From a checkpoint of a small image captioner: 36250 training examples.
Rows from block 4 of the text decoder, named by matrix and row number. Rows with one number belong to one attention dimension. Each number is 128 + 32 x the weight over the matrix's rms, rounded and kept within 0 to 255. All counts start at 0. Numbers have three digits each.
# q: attention query, key and value (stacked) (decoder.blocks.4.attn.qkv.weight, 768x256, the q third), inputs 128-255
# k: attention query, key and value (stacked) (decoder.blocks.4.attn.qkv.weight, 768x256, the k third), inputs 128-255
q.30:117059085069099134180078085196132165061135151154143141136091141147130121096159129156106128063072149127179172139157176128152099154114081129131192144122175126051126109062147129053176136168162149138122142147076111128120173119150129110121140108136095117107152114182172131135166205122198147125073111153124132143097140141095137073127145121137154067154095074124132130114108174115131130160155
k.30:154139119144047113148136183142129075139126154118127147161088182117088132059128149156127130074141143129152102175079131120135143097169163156155126150125117130130176161088103057103119143137143135116171145103097134126096111119061077095131090120168059163143126126125153163072105121014158129137182118126139121126170079232135131158096143185126127133116126187124104092132190106128141092103141
q.31:143121190138146143099145191154129122138109139032154159112187134122189140149104201156054123176126135126116131095142155100133099120138141135133120133117117177097127107123105114110149162144171153125137180096091193040106138204130136164081111118164059061142123095137068125107169114145149102131135082174145102154128128167124154125130071128151139125053114125115133134094112102172151148056116
k.31:141130148091057107124141138192185096180154125110150138128104106128203113162168070152123134135105160104173112095106099066130126139110188120049145124086128107117147103163170138130076135149098133250141112087141121110140150114155138105139125119099128182163126077153137118077109186138117146127130145123140181157185129134081177136147042124105125207127102132143118122122116140192105148140119
q.32:124103151154197182139095149123178098122054121213132142130099151168149135129152096161103142133033108086172078145231169193189176167111160153110201103111130099079140140135135136075134131120113091107095145170140127114128059113067130125139104188137091103109117116126178100157126134125179129147117225108215152181086185100128155197123148106065127175127119101167135115096161110096124134128062
k.32:092129130163134148144137130133056129160113025126154161175207160149072150057125053093127133202083097144128128104133107135174116073100162088112136092119110111118162064177158074139130134044150147117129112150126203133157113117035127104106174135130073152162097102147088128146118117138200130119116100106145132148169147122119108107155159157144087152128194106112061131138070130108112145070134
q.33:117150072170128124148112162060187144099132170137115141118165035112125132115161177095148134197165133206150045132134102087185129060170131128108176154121164140115116155125210069084147122154165121128077129118126138123190138129074140110068137127114108152103157111131124082136162132145158177141133112128131186145127138121113168123154135171147148103176109153140133123244210137143144148040148
k.33:163140138142129135150107104147200149124115144089055111085120103128098129072063072148011133144158092150094122066120076113107155032167178062123098106112114148132202135127131129122122097109140079116096106092121131140199094067052144155135194127119140154123215151169101034110117168125091130071141123157156061145153144112181180064125102129123118161138096128115123125105138129130159162111101
q.34:107131104157162114069210149146099089156193063142127119014131148197077154156060119126149081104127101126137123096088143088130150073094115196121097099170143135095101145055116137089139154123191155118150158140154135058099093105180098169101122102144124094204082138119184137120104149099093120109139119143086136126129038068119093132125131191071090042132128105145167144128133113108171159016105
k.34:155139158100127121112106161163147109116114124025122108182205146113134090130100105102134117143135042063139171115125135202145153136148114067132045148056166126116152105129067113129107159142117095103141189084159138104056152172143108124158161124035133176147076095130131147118116158129105073124126111173185081143082116109165150085101123117185128143116137165064120123135086084161101088115122
q.35:113097131140135132149105123035085181127149063171134119115155069077122120116131157098123158150147102117136177192004130125192139121145147102133113137141129094176072116085105195156177127178162115146114150138073158066118094145116193190182069136116122082196105176135194130105116102102165153128108105067153077124203107105171089101134144125139162141131094069059128114132187152111139097111136
k.35:123074086177121120082186130174160170037114125140130136133129072195096094136136133082095091142144083137132129101130104134134081255139092118142108140103111128118189157053075088224088147132077162115152129116159130168129124193160061089121207123120127135103133150158134116134128131171169082173155196129144134132091119070136123113061120134136129129093060160102123133098116141146132114068139
q.36:143045139246100129087123141111176111125126125150180124132177076139157108129002126164146139140123126085121139174140127178173151109145109145125113117106118140150092096105109098149111092128140136248166139157094155129082119050089082133118130171147169133157137133133066127105126183111148035166130115185112159178078128154090160111153189146155183047135106127237104125182139115138153181153155
k.36:168136096123085119142160090093083151127103117120116115135078073181179143131125119224155237157175159176135161126057137168059153136123139138141124120127076098087126120168150133123085026153101117130147124087179113111124117119136139166172133145142116108121164134131141151218139110115163108133119065169144135129192149097121142148111144119130131107086129141129134202142105137172132132136102
q.37:209097032061088073158134054121088131133125156131071203117128096128113146166126059154123093110113155133141187135165134121135145162143135099130155138084114133201214142144110167157116132142115127180180107081137125136086109160123109153208180092142092130102127096067149161111156138138120116092130156117126093111120143134095153151211140116157146141120181160082106132131131138090133213153137
k.37:093112129045121127129129106158152177113121132157122208139083108119068202151160149129126090130141079176150119159087110092140146172105120125108116160137109138149117158093127202112125097141144080114170112126148112126103136134138155101074141106123089105103146172115123103150129159181119154037211188067140167139078152129132124145047109129106059189132130173138085150120108149122069116144117
q.38:056118123127182110130107116119122109144119139182148242128093133101091129122133120134167173123124068135138118106153134167156163143130182102114157097111091134125143115124128133101159109089127130087109118091128079184122131137132063124149138107117123119216136093110111151166080159120082111131154167164110122172144121117138116127138116117099136152148091162035135131143071123108118085111117
k.38:121145116118104100133114105133151165137118126105188124154128142073145131110179124090137146112128082147195131143121132154129130092114145078126100182141121125128155143124142138185176091131175145129186144146116130111125120099129113131114101206145145102130128149132129124154158117160086111119117158161172169163071065067060098123112124144128109130131092198099094096082119137124082127192084
q.39:171168111089098115094207125088085127171174177123171121114129103126109071135142123100129123127118128052177134134142163172157159152152166173092143129148173152152147149112088147145212147068132174140133152137124118168130184125080129114132121118101115123065161112143105154078116121146074123103129122137069121083105146130117156095085152178105106136203138127110144150134151083107193169144109
k.39:093141105109120110185116162124137156089138195107153130124146114111060106147177165165129110167131116170117080124151111173105120160119122131079128151127110055140135117158122100121102144132131046134088091059109164106107121072109125115151094132110082128083101133136084091129122135126030144130096117175132168108142126127151140134076116134070152112158101145132104134176142139160119081118147
q.40:115140133086086071131144136144141132083140159091143146073137115087135117127106126105156124118199139106130055180126096120145148130165106183089128185128116132112125198119092147126107105160083116133093088129113191164200192107113128151120143128122122194128068136135133146087146132121097081149159118170064104118178115181084110131098141128131087129074107129043178142119140225132104138173127
k.40:139127155152151083085058156124152201139159194127118170124084127124137115168117145143165127023128146094171101137124117141118173093141119093111130108149169122121081085085167119072126089139130151133150128120100107137083148116154120104115122097125197120127121187111138111121160056081086144083071123140115116117107111100103122140157149205104138112124123117133154176143117148174196106114121
q.41:146076092067185028106174092129133107054142109171118163123189130147138105144128096172122126148198135129116166123138071111106111132104098109248183090158166154129108080122115122163131148151138102135101118135092115242147100138121110097244133121148144157080092134122082135091085126139113119080136145096128140135100163126157131091068134119081181146123072117039191143084127117135105125088188
k.41:123122090117088123141131135088156131132136077079104116236199143106141126051147190077134125130111149132118134139107119127124123126089131129137126188116132134156088091131110136149130157181109130121151091168143158172119134148078144068133085174137111027070109133154127142119141103115118057152112139130130138098132114131118106121052134127120132136160131153150038165105175169144129144134125
q.42:124138139081039156118046111108139150105097155116165173128125128105131130091099091166106053118193136164183141094125125206149136130119136077101111134124099090159118176108118086161130150169158183125122111101215118123137099085110083129193182085177116137121190198099111074111110103107145133144143159151143123124124141130162110109067114184188159148116090190143106117137166217167111134189128
k.42:108047123145106141155083116165124136182119189121133118117115094131107160138177103135122122150054137129095126065107169130188116035070115130117139136126187151143135131103129131119171122129143050073146128132109128195129151078147093105062127148133159072192166114162118126095112123160030099142153103192090169111118124059112152133132078103052130118148166148109161110142136086145171114092116
q.43:206117146122158142127127156134141130118143145132091070165108115159104122130097082097137188091063056127135120201135134168135143150137190138112128136099171131122179129118141137095140106135123065110151076175156122114101110128166093113134131127083141110148078136125142211085130157131043148180142150067105152106154129124112128094103128134164134103133174111105154136080117140121117118150124
k.43:129189074172053114053113141137134062142095078155156136128075168125113123127178150160162148083139158164144132155132117116092112159149157126122152082065120095123137076141166084069158082085169238097119180154105143098130103127100128112132103142114148123118050084168080107121137097169197135107183128166086081132158112141129124085139123123139185128136133140148129164121136147167118174131110
q.44:083117133060187126120092080103098121124155119059136139133130143160191113153109127138076137158124115143143100125123147154168161143176083183122104206122126131148044140095127127156082127110110187110149163133162120122137128124126102123137164122081120150162102101118126224072123113134115041097150191122120052130144168195117172133134158107135090118125134154182090111174073166153134091111190
k.44:171128135135136132129144074187109070130117191130109107220093142043144126155112152147148105115128094118146192116137074120167171125135129128115112109117129125159055095121110063154125113163155136102136153125150135174182156137132138126133096119123123074084117138139149142125149143122125125133098128179143093204092125106110167151152241118134132136142143128074128123128099122154107135124129
q.45:140149214102042170154109082136201102098124129125115085117147065119183129150214165167130078130050050133187136141115108162168129070142076173144114131079124124106134063148124231139124114106194111117124133191099111149053192131155114125153172097134112166143108208008229169149130104136089108127132093027160114139127073155145143101137132164127162197158055069067096192109166121127087088081158
k.45:126174127107095137066171169131101095105142162124129176123191232114114105108095146131142150120142165128243144117164123183068111134123115078143071101125172124124155134118143079148083112116168113144108158152160130127158094144200086090177114086067072137132162076100129118118139158043188159184095168160109143060018134092086123149165132095102095124140113149153087129150178129128123192036120
q.46:125101117125114135140180146143110153117157142160128174137176148149204129090123132135096126114146133159131145130126198155086095104169151136098127137121107110107139135128142227211122142063120068148145127068156106170091051133168147124124110098112136097101128123129088145072124126052212142100050147094129155123095136187157110128140082084126119130117163122136126110131101142080112140126134
k.46:153111103104141164113110115132170094149163151148112153200083149070111128126146126182116145194117138111110115134154103108144150150094116177181151088137142090124153069162136109100053186123131143121173114135125105179118124130156163078191186122134159099149136129135164069134122207164173128124102133094111102133139080131142093183137101133143132180149157152163078114108098068165113152136163
q.47:129107124125140101131159099124129042142158126040120108068048123149104159150129124139098108133110128112165129110139162148125176150128096137071153145113101169136030130121237129126106147135137167122134158159092119070163166129095071075140064110135094099083132146099111105120163144130114193102174197103019105118130129133152142161152130129150094122166131087120124189098111118166138094154144
k.47:159162132095172124136077133167125100141124137129119144166223125149100091167129129085105102126133127123132055115103168129108131167195139151120137174139164097129126037098075103148125076031117102076069165134129121106103171121128128141065166099092134107113153190056166085133170110108122098072142114141137076143120074133137124168133149116104082137152136108111129166126190095123124127109146
q.48:143050106171220119132136144102083146169145110139105108129083116169123122126170151147144125099069083099135149164118151109118126148145036127126128164131145022122097120158167139148141128132056160122134144099128107101135126070137118200073096120179109168185051118114160127104149114115118114110161141096127141130130061157165196151136174164130127153122160185063184095134123083131133100206167
k.48:118085124145144112127138094195153137138122163124177207119092111167101107152162086133176163128126110113097074128095073123130130131120166135129173143181122164087133112134120072167118129149203151153124093126114096124151141157059163142084143168221129167145099111128178136129200120148132153134199212126135086105138109102033162110122154119201090122180094092128118174144165148156126129142125
q.49:164155087160104116157117104062098190081147143133159160107105080125116158176081179101126099119160079161052157127153163149139055105163131129128148082203151097118104134111082238142148083088172150149119120035140139105157078143118197157133241122188127163151113132118137126060061128156135090133109126004131150089130114067069099160141218100086130144116104173121163110175167119122112100106120
k.49:132124118134161153103109101147120164126057073106138189132129136117097177140112083139122096172123139112087140119106102113115091108073113126063124124122158148144139131227110093141087098156215137147161136136143100168118155164125119145124198148113121148154128111146135108164136135152121129131195141081140146118106103080052102154072113079187109158167122109135122145135102135087039166117149
q.50:139106138118089116126125097145160127142098138157173122151048127126109205104159123160141128155181121084136118130109130093078024116123124114121197040143135153128148125128112069158098187159149137086157084134193119150118130154132118111173128138112167111107110122159156130092127174116130126133088141114146127090093135104172136143128088166159136120139126157209117169069122112121135153131146
k.50:143127057090123062128155135157119091154082132064091141089135143101118148128195166111136129066218129107098149138122144149141120164106099107153123107117125134180093137111119174117107078119122128135155108095150113153100161129156147107121105155140123135167102123146093172104129144131212139126118172127129094115118117136165129111122126111176177141091140091103150103194125141159115124092113
q.51:056130137104138138123115129089150160103149137155168123162117140129095141117155143096115099169147085106132135153106142149124109109095086076181105100176143156107110109115161137152121129064141186103125134134112198174176132092136105123144146122107189142063134148122179100123102117122131136114154150086145128130104090133131090128115155108095123119142138097122172146114051136117105083092130
k.51:151117105133112132170126095129100087119129170126111093146116134127171133137126148108123145115136119135116121122102120095125130089116146111115125136090142101130118138112089097185156132117164175132138116112123143174146104162065120105100120133114120139132213091118107157112209072130119129120123141108119096082129135175130118199170155138127130110240121132087097115118104124183146125157101
q.52:113105130169102205117081151132128112111160149160121149143141136107142139120119067135130087095135107149108135120128170059109128122147113100167155092128128156124124152131172157111137100121130108100103120143054142127133186160129084070111131068175116120127193118120090127158199118146177115138139124116114119143120120122169131086135146091081192158118100082096145181135126096130202167115125
k.52:131153115103141132078125058152131149090147120149130119116170162201156136119064150071134157122087140120143066130130122203090127127110137102131163133140123073142109149151078144165135153140083128171109126127141123045083079111156116157093079137127114112119196099161078149164133125135163175096135126117155129104104129158171133085125138139129091091127102174157200179103129100139150131147126
q.53:139153112097193133158098111131108163133098149128155109128159079118093054103107140083191090149119163124111163079089105127097086093131120131160152150126139117097183131144203143147206198128138136120106064194125167110130182120135128142122119125135113159153068170129194157172166139124133122160117120095100115145166092091097116166133127150142127171193106142086064138131131110074122145127149
k.53:118107127133183133152123112135104158093173119129140129092140146114113137128171183160055150118143087117132103143108127147138137140107142096132137111133129153102146232136134139142126137162147117133066142127127131127146173175119132086116137080138113215151115127179102137124157125123163121104113127112129186100170172157136108181145144127110101150166114127149142101133141108113137070113190
q.54:174148148147121087127078169099112123130118159120135154179140150136115143236152081091156102115176088154183131114070111162137118162209150042088107153118138119185146186176109162108104135183105099177164120142152108116150145107075129151120136123175122142131145096056119147055157098125128157127155115088111163095127148102084126127169139053140140160138056167091097125128125113129115091134128
k.54:137117155127137119160214104126151098119128116135126124123117088106079185178159149124206164088168162106082086132133139142119099095112126103163147174120200127117111152163099129135155158087158112136128138136153123152157209136135101078152098125130134118135092077033153115122121090138068143100151114113099063128110128074144100119107098142154077153113213132101114121136132126126131142148123
q.55:126114124131171135050121101128082116152120096208155136147122149146078126096105123133139168145191118152152130142166126197126140187139120118180145152179140129188137063183146130117114125158152053132168120091129147075140126133108107161091160163134153212158124131146112133116071097100064103076115112093068080150081077054130161131032079146106137164086131149205188154133013102126133120133105
k.55:119127119110137126131102158060168107142081168110157138128021203117147139161144105150147145127129108090133123089068128134138127129110168179125110072093111153102134153128140126128146082088103156044145107127116115089121116127133069184179110160158118131136135137099091146132126171140123123165103185110110154098154162120088099051135146134232100115102077127111199137158127204107119217179128
q.56:143139150096169122112161138150090129136117140055119105107066099110090161132192085108094123164160120139158155147121100132105119154168097117151093180072122121149132110079122089161143102137193137215132094075093167050145129183129106172086131086128162127178129146123168090187139121085161099130105170102167127097076112166126132078136141095192130149177154104153120094133136109138034127077112
k.56:141132193158188104091070058119179100063086162119149116131110155133133165200051159135179129057144126149136124074113113132175143133118066120108100133140084122058119137028124146154087160123119125116083135105080086111093142120183108129138136105073101119190098083074150128070078129129119147112123149147105134148119128178164148077164178129101105108060141094111131125144125139092162139119116
q.57:117124148154131081040176114148108175184117051089207077127160147077116114118159149099081156108101117135121173109132109089151200130144119150127172153123095152183103133112100130124145134175123140091114121151124102136133108135147205124184130128172119131099153150135122170071104137131148093121076165123123141116177179140148071110162129143086161188186102107091123128113152173174124096039176
k.57:098135150089143160108155170087165138051132138094098180148178114173108114139119102170142144135155111139125141056112121135139078134119107102172112211127126166114109113117112123119151177136123120163107101183063127122095124171181130136094105143090106145147116117144127113131061156093105114100131169148190128124123125116106138133113126118119103076100110116112122107151108111099121140140132
q.58:147109129160113109095113150125164094218108077128139130127104084137119129127125111135184118147173108156129132125099208113075122106134109134139096097112071105127184150130138144098142104147112134124088132173151113171099078155102103116139123106092113115105168113130127175108097161063179152139165153154120138125103119128155121093151169144131194114127121159135117184102119171152148127132126
k.58:132101157140096099153124107121093110110096124096104146131138106116133110157114130149127137133122089109149114151197140130110130130137185120141150129083158177087176135175101170119130118126146171081189108135159129089109104128177117119129100216140146099141132097126122118131136129070149149103101186158150130119112064140133132136130074128101186115079144125113153133116103104139123126070067
q.59:126096141177093115091040152156141117116130072125123124171150142120153138099109176183091121138194169131133134162120106125093123085125116174044122134136175148137138116131147089121100157165126120166150106023204114101185131100066173118125146200125122165128056086100129134098124170067101131107109118159145136130152076122114097135131218121115115051123138110062168087155154091129142117127129
k.59:149113129112125147141121165126126105206096163153078105097123108100165135121175052119133173120158170107115138084150178058163128101119138098067123138062157159159146129106124139141159126100147131053164128112167151202206150105112128158119140133131138140133142120220089204039214119061098125135119119153121052176131154131184185155147135133137146136079078104166112103108171134095150164146155
q.60:160099125117117129191124149133127127142132089115125121138132133206111100160151070144176124088127135120151114134092102131119131174157088077117085084088107139116163151129127127130095120150091116199114174131187173114133108133068176057098128084116202149129094048116149127139163122163137087119178095131171126133164155130122117132170125116146102063126137106150113127109113154076072119119134
k.60:170154124177101123123142093141081148153142112121093127162124151158181108128118163116130128104100179142165119153129118133128127129130112129110125134133149113121110156090134095110094170128112142119149100150133160146152133122159159113083134143125120125118107130120111112158151158167102089143089076131127105107108184174153104105127059137110114127141182087126124172135110109148119137125069
q.61:140096054167173126170149122051122156127076132121201104094109101128126120133123151122167148129102140146152171160098133054093133111190146133140135138119089120111161084111183031184201143146047130054145126124117107068138104069183129255141129106103164145114111102147129158140122178114083082125109110135117136165162172091182089080120062122168126058144131140135153131165134113130115076105124
k.61:172208153135134105077157092122197138103127139119169126094114098075138116132147201194108052111167119072077132141108148148141137122119101120181126075123132153070076128072137155138120130071144132076152122065136128122093119142168149105151120191116073128169064103149114142126094144175156092131139184176094119105136144101154152148118126115168133153060131131124157206097141189065125139157081
q.62:135154131110134186097111126175188143165151140118130147125154120124126174125111102106018129131139124135126106148069102179136198105129128140139113148141093167174128106125119057210135115158180162069114100109148169058149105134131097066117171121147112142126126149127179154138138160130121040048153124123123094069196130163084151120122114174107101134163134139094109203182083117056143112183132
k.62:133093105120199151150124109100133094123176121130140171169137128174138098146141098128122066159125145130128216137153162102176125114155137127142120161169064121097126162153138105076188104118118116139108126138089153122122157157194150142164144135197102131100122139142097101133145158153129146142143119138140128133074176164057129135136142074117132067166147112127091135127097123094135176133142
q.63:110141136134165089121131064118133134114082102120089162129116170080173144141118106133186145141081121080101153202159108181131083096077107140130115117104132142130096058141108095114073128126151100138216211149139140158110113054168113096041126139131124097149108163198114116120111138074159122094140125185155154127080150115173132146046180154179114132140112133127133148123113077147114190154098
k.63:132120139142077169178129181124122197136103214106110109122154215106133162131117132150129128118121137136137148138149111130093116163144154125159123107140122049102166152097132107129102035144110107094118124097155117139125151124132135153095128084123179082113130133123153195136093159132198087152126149134078112113166158127148120138122143116137125122101114147128122151126185134099102119136156
q.64:088060117121118141102108145183069149125119112114119177108104182146132123129119093169133148116153137178126090125139143118097161151109130133155168133148073064102166091165144104091157169093160163127134086128128131113074128114197044123129125123152209123137125140152123135111204137175137111182188106138182128124086143117048129140095146163144137165153143141144037105096112115104121125136098
k.64:114104130107157144136069105073073165166119059165187132141111128157118097117151112126158135117122190114119126074110144140122139104098133139162078159131153097159126032173139214105240126133122133129163109194199093101106123042126118155143113145118123107167129139126127135145143106084158125135133090186151100122105129120160133058140123068112099108115116112125192108150103114156129178151119
q.65:118165060151124119142122159132092165112146045153140137042133119147115124071080139130110143156200140177119099114130124164146115064116126159154125129136139055146122123191143082115214120115081105124109090125126141167156114128128105098081139044135130135119117172123134108138168145114084177062193169126125143117127122097097156103114083104165140123146078189133185100078129133145158095127125
k.65:096087127136163096148192102145108065124124038096099115125163080098148131129150101194103076141156200126140041109153141129143127132072159129202156140143060121107136138070134125183112144149114122130120188087127139065104134133114061141211150134077131089103157127130060140076140074097152112136131131147102139081077137092176134150173172086138117125132060166188151117179160120112090183124096
q.66:130179121128114139132070104108070118111041056151092128135092126131064131180098147132062109108134120127114174083083084137152140122110112084122142080194145136188148104111181088097160149121128113157136089180134135128135105087160144085132084159112120127112115075149107133095156158179099146058129085104159172118139148138112120120090132161133191152132150142164084125089125132206117113018189
k.66:076123143098119143137150150200139177109155135167121166153116178152147127122118132132082077126112110101149105118158215133110112169182131111096135120189079065150116100103140157173117194173126118152126172172120077129138165167147083113220148103123111114141118209112169228177141095088167144124139135111113141173070122127124088136161137157169137078116067098130112112128098149123095111149022
q.67:130192132145126109109161146159163136129119122132080133107063061126115108106117155120099136127110233152098116180178128088106102095143087187096130112084092122114157134146073123134110120134123121106208048119121151121065137125086101112100119126145163168130155125155102183168030108098118093099133136129057117135123133124191151098183139144144101093119142137117094129112133130132100115211068
k.67:103126121173104144155130152156128216241102119156175110072097106134134146102137066117109136059132108121116157137091166130106139037132139137114133135118132078113112066128121115107117097164190127128127155157142199135147072106126056139167094130095156139145138115139140131066101115218145152118127128150148100091121156113123120162116117166109108185149116128152153108116075133120103104146153
q.68:163121179097110127130193131131134095126160135165135113120121121139131130124036094133128097153131133148087146144125135063133127142100138188083124113091128112069104118144128150086165125155146120114112162197081129114163095161159136136124139122128133133142153126102062135088120187114121146094133149139129124130156112163124160149102115204155129104127226162141106153131124162133177109093149
k.68:084114093134108131125130056171122097113051093113074092201224132067114150165135088138183109139134093125119125129125122101156190159115111142089082132092142107132172141123130150156082100084139139122123124077056106089122158083120136126116153186115140169213099121153139153166097124115122117093081075138168136139118074109146206101164110166128127119149093123177152195131131071116142124170131
q.69:135162167147053085129155125169171112145104116109103085140106102098145137127139119117093169139141133079137089130098099145131138136112112126090141121107165132141117120146129123130131136093104112136126195173101129090127142126162141131134139104109163135143085165139109110116148130151172091158189067176124114137065090151179142100160078127157106114102124145124134130151139088126081115138159
k.69:125106140133123193139138114128112167153145114145125156125122116113176168106148128148162137080136095118097155166203133131039118116114121174118132201119117079030056167145119104141097144137110165076129134155113110149074158098104129147102117125151156124127131130186149109137105127120098086137149091093169120105111170151156146112091110164114063098116118115106099166134111133132111116114128
q.70:099161090152144106113141136124124085206100071078149139128127172100128083136133108136135092102093147155183120145112098135142117154121129118105197162130120082094130090127157167088198137090120120128168181155087158183143127106147073146137177095132150104049143102068099096101092165128158130150137159128158126134129097190204117148129119186099103162150126164106130068108157127131136128106111
k.70:118133083149192116107129134091121129114152124133162126134135136042069151120183093152192120102053125066135130145122133129102120147153160147184116163127072125133117182060070108188122147128201172133148229187087123125060136106109127118194115172160116176188154127102192136130128139137149126178146122151105080133125158154117126108101136102167121192160147097153123129165130106143070137062100
q.71:144067086087161117129022147076186157129123129179132137162137128117175102073121116150117164121086140147100113142145164133179147145078074170127116137136147123099138102152130050100098157071142123094134173078125152100081090065105132085128119123123102132147120200161123118154161122130131146158153103133123090153062096104174186128186133131115062143140138156147145135161148089104119166154122
k.71:118103128144181115164125096113132155081083084127110108120148196105120062119087183113129191156131097125136204146054107166065145138143127123107075116170130147099126115128177113082211154130138114028160139088192152110150093178192089098075082152087128123072098191136120167133093125148175094121159181080108126126117128143134187120129109107149104171100125127132152138142164138095147139101136
q.72:151192136134128146091119155130120129138106119162141151095125120025135143117130155122179132126102133130142129052115206185085090173138128080129160127092116145128116155157169120131097139147086091114168155133152111142079111124159143168124079080125090138130098084067113176122135148180124177126124163083118178196142192172059129150164141156131149085145111122164115110130118137110125091151149
k.72:175169156125144132139127117139155128124113127112140123154101089118131184080140164192161128045131137137136157130137133097136128126127124126073127120121093159090187157137147083142104139130094128118105114142113156150110128078073119144083151089134123188117161070080073144173074132096080122124094137167124113144130107124153130104169151110149106120157172096092134140145103077077157102115132
q.73:137150141100161130110053119082164098133164072191134161101161138109125125106123106136131086135121115207145173091114135160114149141109154118106136113139153129133109086206097090124127176088129175132124131133098042131113118055142126141114121127111133130111126129076103192128182134186130149157109128118162113131126135142145077179155124136119168080091157134061155139157132142098139115094121
k.73:120116183160146088103115174094135134176111171094120163124098139070130110075106205146131175110156133143094131104149192128101178101134137132089110092226125134134096059080166106134178118168060115106123136111145127159112137134135213119166106131172091099149120127086092113175139183164089089153130136143094110148131102132105092090103117142143129111207121139084127181130114157088056176099133
q.74:110106176129093141150076010127097116128060141164087088112077170138105174169115223136127091096087141143144151116078067103112120122106162150104118159098118182050177097118125127042142156144144119139123146170166107115121141147149070138123134120113133131143116128142137176105118118115180099098126103128181130152132143149102132106120102066186133155120122175130107088088105055134140151126085
k.74:093114117191113136127133121118095144131108117142126115080110167153123109149155140155160083138123143109115066188124198147112104134086110107165120145135162160124224127142140168173151160118115087153103134129125162108120145092088125121087121123152086093091137123157134105154070135132086212154099121140134127124119158128115163146069138128129080048125130151103112128122164093177135109119147
q.75:131160143127125208112098186133161131129124093133159120196110138093106139167155152121074130196108191105142178141130181098038085102132069127118126167164130177147061128202124111108126151127140181091109122202126121157092134133101163099143106127096162194092050186143125106079144127110103100088141136171174160129128112127158097103097209138127159122176144128120167132123066103133100110153098
k.75:220115255112088125151104110144130125122076090101186129126179166139119135115134159157124061096102185108121148189116143182084121047172113123170134122115083084189099105091168140149142181134010169145103143081149139132069090125134164118157156085130122158093127128195123152118100125142153066106122062187063134122137086153071078098155126124101140102115163130132131100150134138104151105138131
q.76:131115129103136153107126070129112123124093140138109131124147070128106075129126147149134118161129100196062146100118098105196130132148127096087133016181110100120120139142127146141109120133105096122099110132123042125131133095112130176142131132103152048105104124091137142079084196193138167118128162134125083166128134088135130132120138112100147175160161130064078127159172131174144189104100
k.76:121077073137137153146203145098126206113147115153024088111143157118081107129099125104200172115129110137133133133178144184146102129138142154095198121141090151147126131117137063150106096183134124116105134131128149110192112132153102078136095149139100037126127122125122135131166138181136073148179162164109115107208116169132156129138101163080151129121154086128135166128071185091148120132122
q.77:140162163101142124137104065142174173114168136063086107135177152099140121143084127174112178151183100132118127144121130083201160128034123155088220127089123082135087183133086101088147087116126116098099121139120100107138204134118117178163134079139121125129109147182138119125139116133120137149125180146098144152056107177157115118147165128114105179115121126128124084110129206122120119148075
k.77:109154108130120116150096146062148174160148099091143089159144101108068113151145108156150110114148049118100127132083128122190112096076185111131123186130080146146113115146151130179132076091160061093128149123124204148147130112114137124151123134203135055132149081116114076188115146132149129112161127160126116143161169123188162156160126128139158167140011141143125082127036179170084018115143
q.78:161108058182120020142129153126093131073142085143134104155115127111130162113150073173101122129134161106171131131162154165133174077186139188095137182125135220134136155135100160170104135148166126250127147069143106111133119073104146182142074153110121120194118133085175113170138136127116155084113107159040127122170198105093141102158152077100096117080126109156059080122093134128128087118134
k.78:173131148092154162093126150122214116135048098177148100117094161147145122149136117076099141081135178092180108127106055109174096181118174136094194080133144113087164101107106078084083171115122121132134134075189126182143089119088118150110125123116137126097150158132091126107115138102008161126080137124125166082039098107163129136142140069111116170135169091031161122129150161139134057186129
q.79:126125155137105086085173068101128134133161114052095100165139167068107139096152187088145124125120148106131123131110088069125139169150118125168162125088127137161132161141119095166142142084125089195064121138129113160194086122118133067133124123109067104090072119141059122173134089107133114147119154132091190092160138156135085170026171107116175126174127069125178083120158136142125137083119
k.79:128017127146102111116124106100127095171138153130137172216110193143168143149079098127165093121136167102112096109127179123141167124138141124166147128117066101149206139096120157053134121148161159139050169093150104109117127113121127125148164109091127134119171188078200126135110098120097178093114129101100191111152129066087128125133114135092106118111069147074159123157059129205107099120108
q.80:138135079134136094149121170138099101139148167117176046110065072126114075131154093086076126066106153152115125042132179087094138161140165130102169130147175161101134141087102191119088144113123126116134111138114110117153227143134125157131152170135174140094136132115129163133129125130135153103175166106103124140121127112130086051111143122150121126116124194126156115210100167092123151117095
k.80:142136138120139129132168156149106112111128149131108133136224148050130186037161151135138117172113154066120150119116091080149128116134191105091185095153140128160106127161102110174166125103120132121066122110123143098161137165196144126063128155088141134114097094162082127169146083105113167159143074197113132114091162096106122192142132143135138153127142070132122105117135098125158111149138
q.81:153138127138185130115148050142114118107118115135083115136151109176127094112111102111167080124113131147117161173161098135133126123143126123214156155127171129117070141128144107185105087156137134127166107115126151087119125091149136126118149127125110130022122129087067153133140121059160139121098124159190111118136120115123135129151094134152139131148109130160132117116166096131146174182187
k.81:120159143131125126109163178153120081163128129116098126148083147124137077157132161185126144150116134150089159122090098172090160087132074100083074099062113106119123172090137162136164128120130121119118116153137119142137113132143112110061101121096110118112101203056168142152175124108087098152125108133137128129124138142098159131104115126116119147174153093126133124212133166100183110115143
q.82:105156118125085174146178141149110093138114163146142127150136133128157182137107100126063166138132097136126107134131090112118131123119119154159120140132112161136116104157101131147113166169116120167146154146147027161086093108161097094165091105101136153132130160116163126126182067136130168098122093179101120162131064113130136103113134130164110144172129160094086097092060145108154156101087
k.82:129045146011167143108121099068099189131077151127150164129166122130103109146154092131134099167176167092150106131114124119144113050128137122211131109135128144138154109133122140131134107076127171127117146118141070132168150074088130136217174145141103115068125140151120130111134167156045135122189117133099143128161151148097126090196129137168127123135088127123156124102115154196130125087131